{
  "arch": "transformer",
  "model": "multi-label audio tagger",
  "dataset": "struck, bounced, scraped and rolled objects made by modal synthesis",
  "train_examples": 78125,
  "noise_aug": 0.002,
  "time_shift_ms": 50,
  "n_mels": 80,
  "hop_length": 160,
  "input": "log_mel",
  "spec_augment": false,
  "win_length": 512,
  "norm": "layernorm_no_bias",
  "norm_position": "pre",
  "hidden_act": "gelu",
  "mlp_ratio": 6,
  "head_dim": 32,
  "fused_qkv": true,
  "bias": "all",
  "qk_norm": false,
  "parallel_block": false,
  "dropout": 0.1,
  "inner_norm": false,
  "moe": "top_k",
  "drop_path": 0.15,
  "num_experts": 4,
  "moe_every": 2,
  "expert_mlp_ratio": 2,
  "experts_per_token": 2,
  "shared_expert": false,
  "subsampling": 1,
  "layers": 16,
  "width": 160,
  "positions": "rope",
  "pooling": "class_token",
  "num_labels": 32,
  "residual_init": "scaled_by_depth",
  "optimizer": "adamw",
  "learning_rate": 0.0011,
  "beta1": 0.9,
  "beta2": 0.98,
  "eps": 1e-08,
  "ema_decay": 0.99,
  "max_steps": 7800,
  "batch_size": 128,
  "epochs": 12.8,
  "lr_schedule": "poly",
  "final_lr_fraction": 0.1,
  "warmup_steps": 230,
  "weight_decay": 0.3
}
Rows from block 12 of a small multi-label audio tagger, named by matrix and row number. Rows with one number belong to one neuron. Each number is 128 + 32 x the weight over its row's rms, rounded and kept within 0 to 255. All counts start at 0. Numbers have three digits each. After the name is the row's rms in percent of the matrix's.
After each neuron's rows are labels from the 100 clips, of 14976, where the neuron reaches its highest value: "strongest on" is what is common among them; "loudest band" is the band of the loudest frequency at the time of the peak. Only what is clearly more common there than usual is listed. The data: struck, bounced, scraped and rolled objects made by modal synthesis. In brackets: how many of the 100.
# fc1: MLP up (model.blocks.12.mlp.fc1.weight, 960x160), inputs 0-79
# fc2: MLP down (model.blocks.12.mlp.fc2.weight, 160x960, transposed), outputs 0-79

fc1.237 101:145150133126113164165094129151120097151114116102155096145155117155064127156101186104136175202054098124092135123154152142063092117122122101129143123164134110157121175167183085220085107160154123121133143099128079053118127112120133123158152131
fc2.237 122:148179110143081157156111153172122108133079116120110089127159089140116136145166185052091074064068138169141110100115178135125123132149158086149114087147078177164060107121157105098058170168172087139095122117148073083128149156152125144082174124
strongest on: bouncing (53); rubber-like damping (36); white noise (33)
loudest band: 4000 to 8000 Hz (28)

fc1.338 088:136142177159138131161112069083111147130101109173103113096105161095112159156144158163044138116142169150116142127104166135113149092073125156099101148164098119104100101204076103128165134074167139166145130142167076088122068140113161100117136131
fc2.338 105:181125054123184179112163182169115124139137127104157159204119107133165100086141118152138116122128116130097153093104109173137093173119158115145145113073130165131141121080133161099077097150101126088139144171083118176166174134083146100156088164
strongest on: white noise (79); ceramic-like damping (70)
loudest band: 4000 to 8000 Hz (62)

fc1.301 118:113159141142107136212127109167097110146072132106113132121184074225122140135142162099133085120049153148117142056143144142107143089152134084138107082144127156150076162173187113145072143140176084125128123085153110093144122146165096115140129106
fc2.301 136:140147058128111154157104140148113117148090141077096106089177103118092115116157162078124123110122120144149113069157161148117124146183172115126117078161080163170081135130216138143082143132148089105063176095171081116108176152144111139144110092
strongest on: white noise (49); material: glass (36); muffled (low-pass) (32)
loudest band: 4000 to 8000 Hz (30)

fc1.730 094:184163089169147174186095118089144126164085154093150089124123159165080145142118145136158124200052065133086140081122205125076149114127112117112059087111145131144151169168157062187086125120109123100114118116123080044135145143124084113120159151
fc2.730 086:112139101127113177159127152153111190096116104102124140082170129095156111120227155119093090100104144134169081088186197161098142144150166068081103131156129099135087149109154126076113168158147071167128099087148121158178157140144115166150165130
strongest on: white noise (81); repeated hits (62)
loudest band: 4000 to 8000 Hz (65)

fc1.559 102:115157210078081157125113058142171123161129095087070124168114074140101153126114188180136136115172121110177130148119084093115146097121134133119118143113175159122110158086082075117102158182114102160142176122115131103142083144099145108098138134
fc2.559 104:067129132154112080124121161092085196082159155100129175058113181091110112102143056113107116113140128120085095136149139155112099114132162128121136115159111074129140071148118141120147170094126155126147121167125101172172140181103143150169092162
strongest on: bouncing (56); clipping (30); text has "clipped" (30)
loudest band: 500 to 1000 Hz (49)

fc1.229 085:161159134163068136088102095114116121166073090118102108114216072135166144128109143159135152101132088111137145153138080159095079162120143132180152114088106150112083136194120091156090113171090124156141121119081045104193144131126135102069134153
fc2.229 079:085132129112172048176131150169155117170178148117168147047111150084134146144118118158142132199137105091090132097145146090109156188068142117132158146168142159138141139168124163180179151171154184156074127106135084091045126107120177135137138105
strongest on: large (70); steel-like damping (46)
loudest band: 250 to 500 Hz (45)

fc1.406 084:210132170085171118066108105109123065171136089173136155131135106131155144172043131149123140183072090177141138137167113125158137130142144164130100117080105136119153108160100151192178132147183143157166146124160160109143054093164104125112172107
fc2.406 070:112122096116104132105128147173087102153138191182168117159099076182185100136151070115070111142081129145092152124091112125187127129146087138136132091117123096104136136175153205120086108148160080219185136100192152126135143120172106132123116106
strongest on: ring (98); medium (75)
loudest band: 250 to 500 Hz (40)

fc1.335 099:119145132134080110202119126138108091139064144086092086116204105194092144158113146078147102132108145120110115089152163130080144104149154137147097135184102176129110194190139071194099168146163083090107117118122119096165151161116094109130161150
fc2.335 106:122172099141087173160080132143125119134106132084105125096181096124114129145164177094087164133117128159166125081162156146091134146198150104070095072146110134146091164150199146122082119157160053159071156071170124094110143111157087141124127098
strongest on: white noise (72); ceramic-like damping (40)
loudest band: 4000 to 8000 Hz (57)

fc1.678 089:151083127104150104148111106146146109156122097103178151133131151139128189086144145188095094128080086100112144107138143091133117117055142149132143132174100124192092119200102152188139161143152187149122106147149070163086112084107148091058147170
fc2.678 097:153166169192133138087100089055123129125084129198101135139151117098100123158096175122109163151151197137164129161072083171089099118075115150119143126100131123111170115131131073131116102063111120085140174112106130036140075196116118088155121139
strongest on: scraping (99); striker: hard (96); ceramic-like damping (61)
loudest band: 2000 to 4000 Hz (26); 1000 to 2000 Hz (26)

fc1.239 094:190088104187098142109107133137110104125113108178077108116183087177126185156113162079110156142112151150116152097086107151115106136145095175140153120106157093142111134187149102233083103075200154164163159168159119099101080166123070107152130161
fc2.239 074:162166175179131115200124114137110124114076136072112108087131121115079154132133181162104103098120114150127121108146148166069153141090169114130116179187147136155108131093134060141126158156129163094038107122064092113099155170179160123103166146
strongest on: steel-like damping (68); size: medium (66); bouncing (53)
loudest band: 4000 to 8000 Hz (33)

fc1.715 093:175187105139132160076140181096202156165098044100123088166122095147150145158124123073133131153101088109121145150085126121167122187109112086168114144081167197152064117160102072139111172171137122135158110090106092089193128085057118165120129140
fc2.715 092:110174160146144149143108111118116044127094140122122129113130168082184134144072155139111182139108122161117145189156119122114117137135122157161146128119076110080079084169130108074188094090160105128096074076161138132103094102139197140087140153
strongest on: steel-like damping (72); reverberation (68); text has "reverberant" (68); text has "room" (68)
loudest band: 4000 to 8000 Hz (25)

fc1.656 104:135127171164092158082155126085138127120131109152105133086112183182149111143121150104083160121090102164098092141103066129121152144087142119158127222101111132138100102176081093140095157100226147156118106175117099092161094162142152158069125188
fc2.656 137:129074102089183132197112157195142109137150111099127171169117072079074103110119109133193090129147137120164194122156177090177119138137161108177151042121126136128154110126123205185111144160063107130129144089113111179099138117100121129138082077
strongest on: steel-like damping (98); one hit (54)
loudest band: 4000 to 8000 Hz (72)

fc1.359 109:165153204081140131120112120146147087166114085156120151113159086123077161195057141066117096174041082162111178134140092123126153141151145157128099151132147149116137143158100115186097136169138125113145139124154129049119047145107105118119146139
fc2.359 070:178105084108140105200150120171143130133127166137141112149113111135165136054131144122115083177143141109081141059084151193152091154119055080118104077161124115172141176154157157134082123157132107097146144114139104058149183119168104117160132113
strongest on: ring (79); plastic-like damping (56); mains hum (28)
loudest band: 250 to 500 Hz (51)

fc1.397 111:143149158167116158065144125092132138092125137143112165131135175153146115153137131114046141136107105169113098167070092120094150157095137113158167197078117125152101107128100063121110153144175148157134116190137094103145093172152141154104118213
fc2.397 147:127082084091190129194128148159154101138149115105115144158108073082059103101122082120209080135146137141148191107139192081171106138154155112173138059123119135132165107111129199195105164144069115100139153104099104174091116113075122131128084080
strongest on: steel-like damping (100); one hit (66)
loudest band: 4000 to 8000 Hz (40)

fc1.560 089:199065114097134130154115104120126075129110134073170137136180156161122182094146151170071114068135106084095133117140132101158104114073156095136100150126123159158106138233104139186158136191129126149146080156114071157123152091108134104105184167
fc2.560 105:132163181201177141081112117087136106142121121205099128096178104124077122178091190106145163158124197164179111160121109143114123085093102173115156129089168165109179112119167085135128087074123143108127184088107142053092050184123121107128136098
strongest on: scraping (100)
loudest band: 1000 to 2000 Hz (25)

fc1.353 094:141163133190124142175131165109155103132108107138116109130156130124140151114122108108135124173091170105087142107084087135092090175161136167151114129098114151147099162135132092199106123106097166117142169142120109074135108109066140064127051219
fc2.353 081:116107123093165150156184157141149071140092116176136088187092142104138135144117144170160108097133150150137131142130162133149128137161106109178149174119112118084119127051070088089169147136121118123130103131124153165168093074144185178114173168
strongest on: bouncing (95); hard striker (92)
loudest band: 1000 to 2000 Hz (27)

fc1.596 156:161091176125151161119161116118111128154094100153134137134127122160156178173119126101087106119071060155058158124091097109111121100164179138128136118130127112137146136191089097218109098115131169135187146137134140128102069146132133094100137168
fc2.596 215:080135101131095074144122103129153160123151162105115129115110143112102093090142131189145145143176151078200097131140130146129140166073073104129091121146154149133080118118143119054146139139091105136096116113091104115152178143134116163157128105
strongest on: ring (67); small (64); bouncing (41)
loudest band: 500 to 1000 Hz (44)

fc1.416 091:139160102140090095116113088121127155129081166094140093136174097153112151078098108112142165141147076055099119155160071142113135122157122143178085100140128161166081150225174116198079136116109130137114173112158065121102111136097070121151103124
fc2.416 115:108185095146156098147120162134094073094139185124133151154111122115123145135096139136098115166089117187089165082136112177123170183127145105114148140130151072103182155153175171162064113157146125126050150081110140064094162114165118097135153158
strongest on: large (74); white noise (35); membrane (35)
loudest band: 4000 to 8000 Hz (25)

fc1.286 042:093083158131115086119091135097100114129103124087145100087139180136149159152104175143147108157111152143054164100108126152129152113144076135155093089107182118171098101100191201116192169160126127097080182080146091162112083104140149138140159149
fc2.286 029:104135122160148134133178076131133149082150129203091170151190158115157073113115107106110094146136118096135149075088163087146088111217104131086143175156118138093109132110105147143137080080115080086137125119149104099141174145125158171115102120
strongest on: white noise (79); closed tube (31)
loudest band: 4000 to 8000 Hz (64)

fc1.354 044:153132075136166085142123159133152155138130147094130198165150152063165180131142100155081058096095096158125174150137113102162089118165094124172127083106165189058106124143129119153171083170125110114110150146165082125147136161119165112097109108
fc2.354 030:142115192098147160143166107116129099102117096133181094093083167162101057180126169139117128182104141173095103148154100183113127183105137095103121132084086144153124084098152161121129149078109113078197124113136139101130065090167151107186084068
strongest on: steel-like damping (41); action: bouncing (41); bar (33)
loudest band: 250 to 500 Hz (38)

fc1.435 108:151116182138129113150094050070151110136096127162117082084084172108103158127124162138051141127150172159137108139078119136147156072087138186125121176160114096143100088180102130174140139080186159162134129119147121083123089142129155107115173157
fc2.435 133:159145051128186177112153201138110113136148124121162126173131103134149109096139108137149103128128132143104141088104127159129086161127164099150142126072130163119148120079108170105074105151118131102170156149110114155209183112084142100160111171
strongest on: white noise (58); wood-like damping (57)
loudest band: 4000 to 8000 Hz (47)

fc1.278 119:181154151163100164104083125104107100132106143108124105157162084131161145118112176176116173098160103114185178149106121174109086159124133127162103142134107101099152139184146065109081099170116115176103101061087128115182177103181137127145148175
fc2.278 150:060109120106144072148210160180170163143162126142137154069068162098122129153167111105144088153089118095053079094154177111127208122099130117114165147130114126158153123120100118183178163120147154133109148166203120115067104105103131154131134076
strongest on: steel-like damping (51); one hit (45)
loudest band: 250 to 500 Hz (39)

fc1.285 042:162162096071179109139103153164075166146082094072085137094107082159066107127095071100100096080105185104112187160175110155163106114160081104101138161127170119150083081091097166086126109081109105110092119141120104082093140119141102074130095166
fc2.285 028:145078164100055144069143107103137096133141142100145099155142117126209170231134174157109128131157044136084082128149183170076149194151158139148160047183126165110099135119159125135139167093099163125171117150114123179135108158147162096107121133
strongest on: steel-like damping (58); bouncing (41)
loudest band: 500 to 1000 Hz (51)

fc1.76 114:110101186118118151144095102137139114165152158081080157131133146157076125140103182144152140170168156175175176132100118129043148111111139115154158118081165209138149151115107135146097115179153133144098135208133114071126116083156120096092055179
fc2.76 126:092124149084040061125105100160122178126184152163153157129085111142139141108142109123075151150182145076108128143124082122151154111156061165114096129166104075103095100151124183114131145130133097208170136147167131135124093179088104130149097106
strongest on: square plate (94); striker: soft (90)
loudest band: 500 to 1000 Hz (47)